From a checkpoint of a small contrastive audio-text model.
Model: 2.81M parameters, log mel input, encoder activation relu, encoder depths [14], encoder widths [128].
Training: normuon at rate 0.018, 7200 steps, batches of 256.
Rows from block 2 of the text encoder, named by matrix and row number. Rows with one number belong to one neuron. Each number is 50 + 10 x the weight over its row's rms, rounded and kept within 0 to 99. All counts start at 0.
# gate: MLP gate (text_encoder.blocks.2.mlp.gate.weight, 512x128), inputs 0-127
# fc1: MLP up (text_encoder.blocks.2.mlp.fc1.weight, 512x128), inputs 0-127
# fc2: MLP down (text_encoder.blocks.2.mlp.fc2.weight, 128x512, transposed), outputs 0-127
gate.60:61 57 46 53 52 58 45 41 51 38 45 49 57 68 30 45 55 44 52 25 68 55 44 33 41 60 65 35 40 42 42 50 48 50 45 63 43 59 73 44 57 31 34 48 66 39 49 52 48 42 55 46 58 59 46 53 52 41 74 27 42 47 31 58 71 44 43 56 56 55 41 41 60 60 37 66 63 50 51 58 38 43 41 47 54 37 52 50 57 57 66 61 35 40 61 58 54 47 64 38 53 52 47 49 41 55 60 41 55 38 31 50 73 63 57 49 48 48 52 60 49 60 58 54 47 46 44 52
fc1.60:36 48 58 67 38 53 57 67 49 52 60 53 42 62 49 42 50 66 39 56 32 61 56 61 62 53 40 33 46 52 51 47 49 42 46 66 41 39 40 40 61 49 50 53 52 49 50 51 56 53 38 41 64 32 33 52 63 65 39 59 44 66 53 41 52 65 56 53 55 47 53 57 38 60 50 62 44 52 37 46 48 68 53 52 53 60 53 52 38 60 39 19 71 61 44 45 41 63 50 41 47 56 61 37 51 40 50 59 46 52 68 51 47 69 52 30 48 37 36 42 45 73 45 58 36 51 36 57
fc2.60:59 33 63 52 50 57 41 49 53 48 41 52 50 62 42 36 47 42 53 46 43 44 56 62 43 59 52 36 48 52 53 58 29 60 56 59 55 57 69 57 56 44 55 47 60 53 60 49 44 52 48 49 40 51 52 59 64 62 45 53 36 50 58 52 39 57 54 41 43 59 48 58 59 51 60 56 36 30 44 23 59 56 48 40 49 31 61 43 43 49 53 31 41 43 53 68 62 51 55 54 38 59 45 50 38 62 45 39 23 72 54 29 54 67 44 39 50 67 36 64 54 71 68 48 33 56 43 43
gate.61:42 53 35 39 42 62 61 61 48 51 55 57 68 36 42 48 37 52 56 52 40 54 37 46 39 44 50 74 54 59 47 51 38 36 49 72 29 43 63 43 69 34 47 67 56 56 47 63 39 49 66 40 49 55 70 51 41 56 37 43 50 44 45 58 47 50 49 54 36 51 45 62 70 48 56 66 49 34 54 67 48 39 66 51 57 52 43 38 42 47 52 46 51 59 37 54 40 52 39 40 61 44 46 60 33 50 54 48 40 40 57 57 59 45 40 42 58 51 52 35 67 70 72 52 45 44 63 43
fc1.61:70 53 54 58 54 40 51 61 44 54 35 39 30 48 52 58 62 40 47 52 33 65 53 59 49 50 43 60 52 44 49 44 54 54 45 60 67 48 50 39 51 53 52 34 69 34 58 43 48 48 51 30 47 50 39 48 43 43 46 47 46 49 60 54 62 64 50 45 43 54 34 65 54 69 54 43 34 45 48 59 32 62 61 41 37 57 63 58 33 60 49 36 47 61 68 40 60 41 50 47 31 50 62 55 61 37 35 69 32 62 53 53 37 61 54 52 57 48 66 75 38 36 43 48 52 52 58 50
fc2.61:54 52 50 45 50 41 57 44 36 73 47 53 40 52 53 60 57 55 38 55 43 69 52 60 42 49 37 51 29 62 39 63 40 58 61 81 52 51 47 45 41 38 48 45 46 54 47 29 40 49 41 44 46 41 47 50 54 30 53 48 40 45 58 46 48 43 44 60 50 52 46 62 40 86 52 56 50 47 56 53 31 67 70 35 33 43 35 69 52 47 47 49 45 54 47 53 63 57 48 39 51 52 49 77 52 48 46 68 45 38 47 44 42 63 47 59 54 44 53 61 43 53 59 55 56 53 60 38
gate.62:53 53 48 60 39 60 49 61 58 46 45 52 52 54 48 52 50 40 37 52 40 45 58 32 45 63 44 72 49 48 47 57 45 60 55 57 49 50 64 65 59 45 65 52 47 50 61 46 58 57 52 35 48 54 21 57 41 43 16 43 47 44 32 28 55 63 69 52 44 49 60 39 38 56 51 54 54 60 46 63 57 47 54 45 57 48 44 56 38 47 54 61 53 63 32 55 42 40 51 49 51 54 33 63 64 31 69 54 22 39 49 51 69 63 43 44 46 42 40 53 58 57 41 46 57 50 39 59
fc1.62:53 53 56 54 50 52 60 55 49 49 49 53 40 24 65 45 51 65 45 34 53 55 41 47 60 42 42 45 49 37 48 57 39 41 46 54 54 64 44 45 44 39 53 51 50 57 56 68 66 54 75 62 60 39 58 54 49 36 60 36 71 37 59 68 52 49 45 55 59 38 37 70 69 40 42 62 31 58 58 57 44 41 43 65 46 48 64 37 46 41 46 61 54 37 37 49 59 61 46 48 57 38 50 41 59 62 60 45 47 36 40 48 53 42 41 49 49 48 53 35 51 20 54 38 69 46 47 53
fc2.62:37 45 47 63 32 52 57 53 69 43 57 58 58 50 67 40 50 50 67 43 44 56 56 48 60 56 42 55 39 37 45 56 49 65 61 52 56 41 59 45 55 26 69 59 50 36 52 64 61 41 47 33 61 49 55 39 37 43 52 42 40 45 62 58 46 75 37 36 57 64 26 53 53 42 53 40 59 45 35 61 59 54 47 51 61 56 58 38 49 50 57 62 35 54 57 67 38 44 36 47 40 51 42 41 63 43 45 67 42 61 40 29 41 53 48 52 57 52 67 39 67 45 46 42 59 53 51 49
gate.63:69 70 38 35 41 48 54 42 63 44 42 45 46 40 41 65 54 40 64 32 44 43 50 45 51 48 59 52 74 59 40 42 55 55 45 52 35 57 56 46 44 54 60 32 57 54 58 53 32 65 41 44 41 74 40 50 52 62 51 38 49 27 58 42 48 68 46 32 50 48 43 67 54 40 59 64 57 47 46 54 59 56 44 39 39 63 51 46 70 49 42 41 39 51 49 42 56 53 55 49 58 39 74 58 48 60 53 45 42 41 45 46 42 44 63 55 75 60 47 42 40 37 57 52 54 60 57 64
fc1.63:51 53 54 52 48 47 55 57 31 51 61 34 51 53 40 51 44 49 43 52 38 58 54 73 48 47 34 35 32 52 43 60 56 64 58 64 59 42 27 53 58 53 43 51 50 33 63 46 55 43 43 56 60 37 43 50 52 39 56 64 54 52 47 62 51 54 57 51 45 55 46 50 33 59 59 50 55 53 48 48 50 74 63 47 41 57 55 37 44 54 44 27 66 57 75 35 50 26 48 54 37 40 43 50 71 49 36 66 54 68 49 45 54 49 52 60 34 42 34 65 52 59 38 44 43 43 33 49
fc2.63:52 56 55 54 53 38 48 53 42 32 56 36 44 55 56 54 50 49 51 28 48 62 54 73 41 48 54 55 41 50 62 52 55 64 53 51 52 45 44 76 47 41 53 42 61 52 61 61 47 40 48 54 37 47 51 56 57 34 54 66 47 47 24 53 65 50 42 58 51 51 50 33 59 54 55 47 55 50 33 42 51 63 47 42 39 50 24 29 63 35 44 35 62 69 57 37 36 65 41 48 37 57 49 57 50 65 53 66 42 67 58 49 45 51 69 63 40 49 49 41 52 40 60 30 49 58 44 49
gate.64:47 48 40 67 52 57 60 47 53 35 53 52 49 55 44 37 29 57 49 56 44 59 46 54 38 53 60 49 46 77 31 38 40 49 41 58 36 58 39 52 55 57 65 67 50 50 46 55 47 33 72 50 52 52 54 53 44 47 51 42 72 58 52 50 52 53 36 56 67 62 60 30 62 48 37 57 53 49 45 57 54 65 46 55 51 25 48 55 60 46 37 48 34 33 37 47 52 50 60 57 47 38 42 54 67 54 59 36 50 54 53 46 54 38 52 38 56 40 30 72 58 45 50 30 56 60 34 46
fc1.64:43 48 44 49 41 54 35 45 80 61 50 53 45 48 62 63 59 47 47 49 45 64 39 39 41 40 58 51 62 32 62 52 27 41 37 43 70 58 72 51 35 55 44 63 55 55 28 43 50 39 48 44 51 65 62 43 40 70 41 52 62 46 57 42 53 53 37 51 58 45 48 49 44 46 47 61 37 60 50 53 34 35 46 52 50 45 46 62 56 62 40 53 37 47 41 64 44 62 57 53 59 65 63 49 57 60 46 50 39 60 57 40 32 66 44 59 65 61 47 64 36 40 50 43 54 44 65 42
fc2.64:41 35 55 39 51 24 37 63 41 60 52 41 52 54 74 52 48 41 54 53 29 58 65 33 41 24 66 69 72 55 40 49 43 50 42 56 31 61 59 42 51 44 50 50 65 59 46 46 47 49 48 54 54 49 48 64 52 49 56 56 58 68 50 40 53 47 51 63 55 54 52 58 42 52 51 55 56 40 61 56 50 35 36 44 54 56 50 56 41 58 52 48 53 26 50 41 67 42 72 39 59 46 56 43 51 37 47 47 62 38 59 32 41 39 48 47 52 60 62 34 50 49 46 64 55 65 39 55
gate.65:38 39 45 41 64 61 41 55 48 25 61 32 36 56 45 46 64 62 40 33 39 71 51 46 60 62 61 35 36 48 52 47 43 45 36 70 64 57 47 63 43 28 36 58 61 59 62 46 55 58 44 42 55 53 47 60 55 55 53 43 50 41 48 62 57 59 49 50 39 54 48 66 52 35 69 60 41 47 52 54 63 48 49 54 47 58 53 39 47 42 66 70 43 61 57 57 45 53 56 42 68 47 62 55 36 45 57 63 47 43 58 41 56 51 36 32 48 50 45 50 37 32 41 47 60 34 53 60
fc1.65:51 51 58 53 58 38 45 50 50 60 49 45 83 40 46 50 54 52 52 52 59 23 59 47 52 50 37 32 46 63 40 52 48 42 51 44 46 53 52 49 63 54 51 58 53 48 54 61 46 61 58 58 39 57 69 61 31 46 69 56 44 45 46 46 23 33 58 63 47 63 50 50 52 34 57 61 69 46 64 48 62 59 48 59 49 39 36 33 49 46 39 38 43 44 36 44 48 55 53 60 57 33 73 42 57 54 56 53 39 48 48 62 61 29 41 63 47 54 38 39 53 57 55 47 54 43 65 36
fc2.65:44 49 55 59 42 25 55 60 68 49 59 41 75 42 54 42 46 62 51 35 47 18 56 50 63 54 59 47 56 63 45 26 69 50 60 49 35 43 56 41 42 54 59 51 44 54 55 51 33 64 56 65 55 63 77 45 50 51 60 46 62 55 43 51 41 50 39 47 30 50 43 49 62 49 49 34 57 54 39 40 58 66 51 46 57 40 56 52 43 50 45 43 47 48 37 43 39 38 57 43 58 41 60 45 65 58 54 51 34 66 32 51 57 52 30 49 61 45 45 52 44 58 58 60 55 48 48 50
gate.66:51 56 43 52 57 34 49 52 57 26 60 52 40 37 37 45 43 46 51 65 54 58 48 68 44 56 45 45 25 48 54 59 43 56 40 48 55 48 57 70 47 40 54 40 60 42 40 40 53 55 71 61 52 45 43 70 45 39 56 49 50 45 52 47 38 54 37 54 39 57 61 42 61 66 46 45 49 60 50 41 47 37 42 70 51 45 55 63 41 29 42 38 45 28 65 40 35 55 36 56 60 42 58 58 69 66 68 57 55 35 59 67 43 50 49 59 49 46 54 53 59 57 42 31 65 58 51 55
fc1.66:51 36 72 34 44 51 48 50 43 63 44 53 47 53 48 57 59 48 48 13 59 45 72 42 58 37 53 61 49 62 37 44 44 41 56 56 51 67 69 38 56 50 51 48 48 59 64 57 47 48 58 51 54 35 81 33 60 56 39 43 50 54 55 59 58 62 40 42 51 62 46 61 54 35 49 41 42 34 53 56 51 49 54 58 40 42 52 48 45 57 40 51 57 68 54 52 79 49 59 43 47 47 41 48 50 30 44 45 28 57 53 48 46 40 67 48 60 42 56 40 56 37 47 40 49 46 53 42
fc2.66:43 47 39 58 64 59 51 46 55 35 54 61 42 46 55 65 64 40 64 38 44 61 43 58 63 52 50 51 54 43 54 49 40 31 38 73 38 37 41 52 50 40 50 57 38 38 66 45 54 35 60 52 67 52 63 43 43 49 50 45 39 42 48 45 45 41 60 65 34 39 52 46 57 68 43 39 49 53 60 37 66 54 60 51 37 37 46 48 44 48 41 38 39 52 36 43 75 44 47 42 36 57 51 71 65 57 43 47 40 37 44 48 62 57 66 62 70 46 49 55 70 55 45 60 43 68 47 45
gate.67:49 61 54 50 46 47 35 55 53 60 54 59 48 47 69 61 44 58 56 50 60 51 35 31 46 58 58 60 39 58 48 31 46 54 32 56 35 49 53 57 46 54 38 51 57 33 51 52 50 47 57 44 30 52 50 68 70 45 50 44 61 42 38 54 42 53 50 52 45 50 36 52 55 33 67 51 58 39 48 51 57 58 47 48 59 52 40 34 61 59 41 74 25 48 37 55 57 67 51 64 44 52 46 52 33 58 43 63 29 66 42 45 52 53 56 42 80 51 57 47 47 56 36 63 69 49 54 37
fc1.67:64 43 57 49 39 62 44 44 49 56 51 58 35 32 50 56 54 57 56 47 56 36 34 48 52 51 63 64 34 50 54 36 52 42 35 51 39 56 51 56 49 52 57 48 47 29 40 45 60 53 71 54 32 59 51 55 63 44 45 52 51 48 36 61 51 56 55 62 44 49 44 56 48 26 62 42 65 39 41 44 58 39 48 43 72 50 55 48 54 63 37 47 41 44 60 57 62 60 46 55 34 45 64 42 40 55 65 64 33 62 46 42 60 50 37 44 65 48 66 33 75 43 45 65 58 67 38 53
fc2.67:50 50 38 52 51 60 73 66 51 51 45 40 45 49 62 38 67 50 52 58 67 46 40 39 62 48 51 48 37 52 50 55 60 53 58 60 51 49 49 31 52 40 63 63 40 56 44 45 36 53 52 53 25 75 82 45 50 58 43 52 40 61 45 63 51 45 31 55 30 52 56 42 55 33 50 46 47 36 48 61 51 42 43 48 58 58 46 42 49 40 47 58 38 53 57 67 45 33 52 51 48 50 39 50 52 54 51 42 50 58 70 56 38 18 36 55 52 61 33 39 59 55 57 58 51 50 54 49
gate.68:56 51 42 40 51 54 44 61 61 48 42 60 55 44 53 44 47 51 48 51 35 50 55 48 32 47 57 54 73 40 43 42 31 43 48 47 62 52 73 53 45 38 59 62 52 43 61 63 63 44 74 53 45 43 48 57 51 44 47 44 43 48 54 51 50 32 37 48 38 57 65 22 64 37 46 76 60 41 74 65 61 40 42 52 51 44 41 59 53 55 53 50 46 64 53 38 51 48 37 50 57 41 46 55 48 42 48 43 50 67 39 39 56 23 44 69 49 37 49 65 49 55 52 52 59 42 65 44
fc1.68:42 63 24 60 48 49 54 44 43 40 55 49 39 52 40 49 33 56 49 67 52 55 64 44 52 52 43 47 36 54 44 55 57 51 51 50 52 34 50 41 53 61 61 52 65 42 64 48 57 52 41 53 62 55 28 38 89 57 46 55 69 50 34 50 53 65 61 50 58 40 66 49 62 53 38 56 46 49 51 43 45 58 46 32 54 63 56 41 52 47 51 49 45 36 51 48 45 40 54 50 59 45 35 44 47 50 41 41 75 42 41 41 60 55 45 33 26 70 56 31 57 52 49 59 43 50 41 56
fc2.68:42 41 39 39 57 47 66 40 59 47 45 73 36 41 38 64 49 53 35 50 60 42 47 43 28 51 62 39 38 60 47 37 53 63 51 52 49 26 36 49 61 56 65 57 63 45 57 52 50 63 40 47 60 61 41 29 59 60 52 61 57 48 36 49 56 61 59 52 61 56 57 52 55 50 53 42 54 74 57 50 46 60 58 37 62 58 47 32 62 43 50 49 49 43 53 53 46 34 65 49 52 39 26 39 42 47 63 53 64 36 35 54 65 58 39 36 50 68 47 40 52 55 49 48 47 58 43 46
gate.69:46 50 59 42 69 34 70 43 60 55 44 66 44 59 44 42 50 59 54 43 50 61 64 50 52 44 47 62 57 43 41 36 55 22 41 46 31 67 45 38 51 42 38 50 44 54 57 50 48 40 73 41 49 55 29 47 45 58 53 46 59 72 49 46 50 43 56 66 64 67 56 58 72 42 51 51 65 55 48 44 45 40 55 42 55 48 52 52 74 47 58 51 34 47 42 41 55 49 52 42 44 36 52 62 44 63 45 39 51 51 48 51 36 30 34 59 39 35 43 71 44 56 35 51 51 47 49 54
fc1.69:63 40 40 44 35 59 24 54 39 43 53 26 63 43 52 41 46 49 44 61 53 38 38 51 45 57 48 42 51 60 62 66 39 67 58 61 69 41 57 54 48 45 61 47 55 50 47 59 45 68 40 65 58 43 66 55 51 49 61 51 35 40 41 48 54 60 47 44 40 29 53 37 27 67 44 34 46 44 59 55 57 59 53 63 44 55 47 50 34 45 45 54 62 53 54 65 47 54 50 50 46 51 55 32 58 42 50 53 39 48 61 61 58 76 65 46 64 63 47 34 48 42 65 55 50 53 52 34
fc2.69:49 58 51 43 38 48 37 40 61 66 75 60 46 36 44 47 48 29 55 31 58 50 45 44 36 46 65 48 56 52 29 44 37 51 63 45 83 45 56 41 63 47 59 51 58 47 33 49 45 66 33 45 58 57 42 42 53 42 53 59 67 30 62 44 47 51 39 64 49 38 61 62 68 50 58 50 53 55 40 54 53 55 44 46 49 43 52 50 38 59 50 50 54 46 35 48 57 52 46 58 55 42 48 56 60 35 41 42 62 52 51 51 49 34 47 53 78 38 53 55 70 60 52 39 59 47 40 42
gate.70:49 67 33 56 29 40 39 63 48 37 36 70 35 52 49 42 33 42 45 41 49 41 31 47 54 65 55 51 64 58 57 59 38 44 32 53 34 44 53 43 46 47 48 48 56 59 42 41 47 37 67 59 67 45 42 44 55 51 54 40 43 63 62 49 30 42 43 56 45 46 52 49 57 58 48 63 49 43 71 67 44 42 40 62 44 52 61 45 45 52 52 42 47 63 47 40 49 62 48 57 41 45 32 66 54 39 53 51 45 51 50 70 44 72 46 60 53 45 60 66 59 62 65 52 32 56 58 62
fc1.70:46 57 44 47 55 64 58 35 55 43 36 50 58 40 49 68 33 39 46 56 58 40 50 45 46 42 47 55 45 45 46 47 66 41 61 64 45 38 57 47 47 43 53 53 40 50 45 64 68 43 61 58 69 50 50 42 61 52 40 45 53 28 62 44 45 46 36 60 55 51 45 41 68 41 52 63 59 36 39 71 59 64 54 53 52 63 67 52 50 41 36 50 37 57 30 53 40 61 35 72 37 41 40 60 48 50 50 49 53 37 28 45 36 49 75 36 53 49 61 53 66 43 58 51 53 39 56 61
fc2.70:36 62 49 50 63 51 75 55 56 62 43 49 58 62 54 54 41 48 73 55 44 45 53 59 46 46 58 50 42 42 27 74 52 50 56 47 61 46 55 49 43 60 57 60 61 44 48 51 66 36 48 48 47 38 51 50 56 41 48 47 50 61 52 57 69 58 53 56 58 35 42 63 55 39 34 38 59 44 54 40 40 52 41 59 47 68 53 52 49 40 57 35 51 47 54 52 40 31 42 48 68 34 44 38 66 42 37 67 53 33 65 52 53 40 53 51 24 46 42 61 47 52 53 32 43 57 24 50
gate.71:41 58 43 53 46 48 47 49 34 59 54 48 64 40 57 42 65 50 45 64 51 48 54 38 50 49 43 62 52 52 39 26 33 55 49 55 54 49 43 43 66 59 42 47 68 30 62 62 44 49 32 46 71 54 47 64 44 66 40 35 57 55 59 46 68 62 72 50 44 45 49 42 29 57 40 43 36 41 51 52 48 56 63 57 59 49 47 39 49 52 42 45 51 63 71 52 56 47 56 32 69 46 43 41 53 29 60 75 48 55 39 45 68 52 39 58 48 49 51 37 44 55 57 43 62 51 49 37
fc1.71:49 62 35 57 50 44 46 59 43 44 61 53 44 49 47 46 49 46 46 51 43 44 39 47 47 55 62 49 65 60 61 44 51 52 55 54 42 54 50 48 45 55 49 69 39 46 48 50 50 43 48 38 60 44 60 48 85 54 29 55 46 47 37 55 63 60 74 37 47 33 44 50 56 48 34 65 29 62 38 54 48 50 37 50 54 35 49 53 51 50 37 62 54 35 52 85 62 44 59 28 51 52 42 47 45 41 50 42 54 52 41 52 56 40 68 44 61 61 60 78 43 45 62 52 49 40 41 39
fc2.71:58 51 52 61 46 49 55 39 57 30 48 48 27 40 41 48 58 58 57 47 63 41 61 58 59 63 38 42 34 47 72 46 42 39 39 62 54 57 66 26 46 52 49 41 52 36 46 51 48 58 46 53 57 50 45 33 45 71 46 43 62 56 61 41 65 70 42 39 58 48 63 56 34 57 39 48 42 53 28 68 39 45 50 48 49 40 53 53 37 37 54 61 49 65 69 39 45 47 47 49 53 67 41 48 52 52 62 37 70 46 41 38 64 63 45 48 58 55 57 45 48 42 40 44 63 61 51 62
gate.72:43 47 62 51 69 49 26 46 57 38 57 48 35 67 45 54 39 63 38 32 57 34 65 45 44 63 55 50 32 43 45 49 50 49 53 55 53 72 49 48 42 61 20 45 49 54 46 53 68 52 34 50 43 61 35 30 51 39 42 63 50 40 45 63 51 62 37 60 43 39 59 48 45 45 58 61 54 51 41 59 56 51 45 44 53 48 44 65 66 42 50 49 47 66 49 63 61 36 58 41 69 53 41 44 54 41 53 67 61 52 49 52 51 46 70 53 53 49 37 51 64 60 51 38 31 55 40 56
fc1.72:39 57 45 62 51 39 46 48 52 42 60 52 52 40 58 41 42 59 56 46 57 22 49 64 58 51 39 35 41 62 32 52 44 54 54 46 30 35 47 50 62 62 27 55 58 50 60 63 46 55 48 53 54 57 58 54 54 41 73 60 65 26 49 59 44 58 52 60 66 44 60 49 51 40 42 53 57 55 52 57 56 69 44 45 61 45 33 33 55 44 44 54 46 45 33 43 58 53 59 62 61 35 62 39 50 59 48 46 68 49 44 43 61 33 49 48 51 65 46 21 68 56 42 50 52 49 48 44
fc2.72:31 55 55 56 31 54 44 51 46 39 44 62 62 40 52 39 60 48 49 58 48 45 54 51 64 70 66 41 49 60 55 36 37 39 38 49 45 27 49 28 51 51 56 48 58 36 65 45 55 68 52 79 54 55 72 62 48 38 60 48 58 46 58 46 57 42 50 39 68 51 45 51 45 55 49 35 50 60 48 54 35 65 41 54 43 39 44 29 42 40 64 58 60 51 41 44 45 45 61 45 61 39 62 43 59 49 63 58 56 55 58 44 71 38 42 46 45 55 40 43 39 61 38 55 58 40 41 51
gate.73:51 48 51 64 70 65 43 49 64 37 49 53 45 64 54 43 56 47 46 56 58 38 52 36 33 48 37 58 37 49 47 43 52 42 27 49 69 46 63 37 60 34 51 31 45 52 66 34 60 58 57 38 42 72 53 61 36 27 61 29 50 61 62 49 57 68 39 61 58 56 47 32 50 52 46 45 53 46 49 45 56 49 51 42 54 60 62 60 39 43 56 41 38 45 44 57 47 61 37 42 57 57 48 41 46 49 51 56 54 37 58 60 48 64 42 55 59 66 38 59 54 30 54 45 56 49 38 67
fc1.73:47 36 51 41 53 45 45 60 56 44 42 58 40 66 58 51 52 32 52 36 45 61 26 49 47 45 62 57 69 29 67 50 51 46 51 56 50 63 57 43 48 30 47 60 67 58 36 39 40 50 39 48 65 51 47 63 41 58 53 52 44 55 54 43 59 49 35 49 60 44 45 39 66 49 50 34 30 73 50 49 45 30 50 52 50 40 40 62 53 60 61 59 40 44 42 80 49 58 42 45 44 61 52 49 52 47 57 42 44 53 51 43 57 63 57 51 68 58 60 55 39 58 49 49 42 29 73 58
fc2.73:43 49 30 54 38 52 37 39 65 57 44 43 49 51 50 56 45 49 58 59 48 57 41 54 68 58 49 50 52 40 52 63 47 50 46 43 78 61 58 36 28 65 60 39 45 53 44 38 28 49 77 51 51 53 61 45 38 55 40 38 58 51 49 46 56 51 61 50 53 43 49 42 61 58 43 51 54 51 52 49 17 56 51 54 43 43 68 48 45 40 31 54 50 24 54 67 64 44 52 43 56 60 58 53 57 57 55 44 48 66 56 44 58 36 39 55 58 47 57 59 47 63 31 47 37 36 58 61
gate.74:54 35 49 55 52 38 51 51 65 47 54 62 49 46 47 48 54 52 48 66 42 60 47 37 33 69 53 71 63 35 46 41 75 47 28 51 64 43 56 46 49 68 35 51 59 44 40 36 59 32 41 30 55 59 27 37 56 55 53 50 38 59 44 48 29 51 60 42 36 68 55 37 45 40 50 49 50 49 50 49 50 48 53 42 63 41 50 64 52 56 41 54 49 51 65 50 50 34 74 43 53 58 45 41 47 48 60 53 45 53 49 49 49 53 41 43 48 41 71 52 52 62 49 47 71 50 68 66
fc1.74:53 56 38 49 52 51 34 47 40 44 55 40 42 76 59 44 39 50 50 70 28 69 36 60 48 53 59 56 61 51 60 43 33 55 60 48 56 60 37 42 64 47 49 56 55 40 43 49 42 57 24 54 29 41 38 49 56 62 53 58 63 60 44 55 64 78 50 46 61 34 56 44 39 64 51 26 44 60 31 62 53 38 61 54 39 48 41 45 56 53 53 62 49 47 57 53 44 54 36 58 58 53 50 42 45 52 53 38 53 52 57 54 56 65 37 51 55 59 55 50 51 35 46 52 49 57 25 45
fc2.74:60 57 48 52 56 54 57 52 55 55 58 55 53 43 61 39 51 48 42 68 61 46 38 50 28 55 39 57 46 58 40 41 65 49 37 62 49 43 45 39 73 57 28 53 50 69 36 41 53 40 45 45 45 59 47 36 44 56 52 52 37 53 48 30 46 50 60 32 30 46 52 55 65 54 48 47 39 46 23 51 55 55 34 45 37 40 60 65 40 45 56 69 50 53 55 44 50 55 57 36 53 45 57 50 42 60 59 43 51 39 51 45 55 54 30 47 58 63 75 50 49 57 55 71 70 64 62 55
gate.75:52 56 49 31 53 56 54 52 65 25 60 56 69 43 39 46 56 46 51 34 44 48 40 39 65 58 54 54 46 50 49 52 63 56 48 52 59 55 67 54 49 20 45 52 54 42 42 43 49 45 43 55 57 53 60 54 33 49 58 56 34 42 60 59 54 54 58 51 37 65 55 50 52 47 59 44 68 49 51 51 47 51 23 52 43 37 41 51 62 53 33 63 35 55 61 53 35 56 56 45 40 38 50 48 55 39 74 69 56 47 33 54 59 49 48 25 53 36 59 51 43 66 46 53 70 48 69 43
fc1.75:57 49 47 65 40 60 38 65 52 54 58 33 48 35 48 49 36 45 32 54 31 62 51 60 50 41 44 40 40 67 50 53 38 58 46 49 56 42 37 51 51 69 51 38 63 52 41 26 62 38 52 37 40 52 36 40 74 62 52 63 53 63 52 50 50 62 51 43 53 36 45 50 50 58 64 47 49 55 61 64 52 63 66 55 50 45 47 52 42 47 60 36 59 49 63 46 44 25 63 45 42 54 49 50 64 52 38 53 53 53 59 51 49 59 17 62 37 53 55 41 40 67 51 43 45 47 38 58
fc2.75:60 27 40 61 50 61 40 60 46 33 47 46 46 40 59 57 56 40 51 52 35 47 40 56 47 40 31 50 62 54 48 43 25 52 60 54 42 53 50 58 55 37 55 55 50 54 51 63 62 41 44 59 56 67 58 43 59 57 39 74 41 53 57 72 55 48 49 51 50 42 43 38 74 61 50 43 44 53 39 61 58 53 39 41 36 49 50 40 51 57 57 41 60 56 50 43 49 49 64 58 42 51 38 43 45 45 34 60 61 44 50 28 63 53 33 46 53 45 70 61 39 77 60 33 62 49 57 40
gate.76:40 61 55 40 64 44 41 43 48 47 41 43 67 42 66 42 56 51 48 58 55 47 45 22 42 52 43 49 51 71 59 57 42 54 42 36 42 43 45 44 54 56 49 45 53 38 44 59 50 60 45 31 42 79 22 45 48 56 80 33 37 44 62 46 60 59 56 50 60 61 49 48 51 52 59 55 49 52 74 52 48 41 40 61 51 45 50 45 50 51 58 49 64 53 36 50 57 39 51 44 64 32 49 32 52 48 65 57 39 43 65 47 64 43 56 52 52 43 53 68 54 37 60 38 62 40 56 47
fc1.76:55 53 49 49 44 62 49 54 54 49 41 41 55 47 46 46 56 52 47 65 52 70 57 52 63 63 32 57 47 64 54 54 36 53 42 47 48 38 38 55 57 46 49 44 60 22 57 52 57 51 53 40 56 40 28 56 54 61 51 53 54 41 48 50 55 63 71 51 64 51 48 43 51 61 47 63 58 30 40 52 57 59 55 51 49 55 57 33 45 41 43 44 54 36 73 21 53 36 52 51 54 33 54 37 52 42 58 50 40 50 57 40 65 40 40 39 36 48 74 17 62 60 43 57 50 47 40 56
fc2.76:35 47 45 37 44 44 41 46 52 48 62 53 49 35 61 41 49 34 85 57 53 53 64 53 47 51 56 57 45 55 60 52 49 44 54 56 45 25 63 46 63 46 54 45 36 29 51 54 60 38 51 40 48 54 34 47 59 35 53 46 58 47 42 68 59 60 66 43 75 47 59 47 69 48 51 44 45 45 57 58 42 42 22 54 43 47 45 54 49 57 40 47 51 47 31 69 50 62 48 44 69 50 53 39 41 74 49 49 44 45 30 60 62 40 58 54 47 49 55 65 46 50 51 47 53 58 41 52
gate.77:63 58 38 45 56 61 41 53 51 43 50 51 35 53 46 45 41 48 57 40 24 68 50 43 54 47 43 59 52 54 50 46 44 66 45 60 56 44 62 61 54 41 44 37 44 49 64 53 57 43 57 49 65 49 47 45 68 61 43 53 47 25 41 55 54 76 27 29 60 50 57 35 62 59 51 47 34 56 32 39 37 58 49 50 56 46 54 58 41 43 50 49 47 44 65 63 61 60 49 23 58 60 52 49 56 50 60 56 53 45 60 39 34 44 48 50 55 45 49 57 77 52 68 38 55 41 51 34
fc1.77:51 34 50 49 63 45 52 67 48 41 52 45 41 60 41 56 62 63 52 33 42 56 56 64 51 29 62 38 51 53 53 33 50 47 50 60 52 42 54 46 28 38 64 52 39 53 56 61 47 34 53 59 72 47 52 58 43 29 40 49 71 60 43 43 52 61 47 61 50 44 46 67 69 64 48 59 44 44 47 37 59 46 45 32 28 62 57 35 55 47 39 47 65 51 54 28 48 57 48 49 38 43 54 47 53 63 44 59 39 51 55 54 51 47 36 46 57 47 48 65 38 43 58 37 64 58 36 67
fc2.77:47 65 46 58 37 50 39 59 45 53 50 53 50 59 35 55 69 42 44 45 45 70 53 54 39 50 28 63 53 44 46 42 49 42 42 47 49 61 40 52 39 49 44 56 55 57 41 59 56 60 67 41 56 53 44 41 64 41 27 54 47 41 56 62 47 58 39 47 48 35 45 46 42 49 46 60 43 55 31 57 52 45 62 56 45 64 57 65 62 56 36 39 44 58 66 50 45 64 36 42 65 58 65 59 49 42 49 74 55 38 51 38 35 66 52 25 73 33 46 43 41 67 39 58 49 56 38 50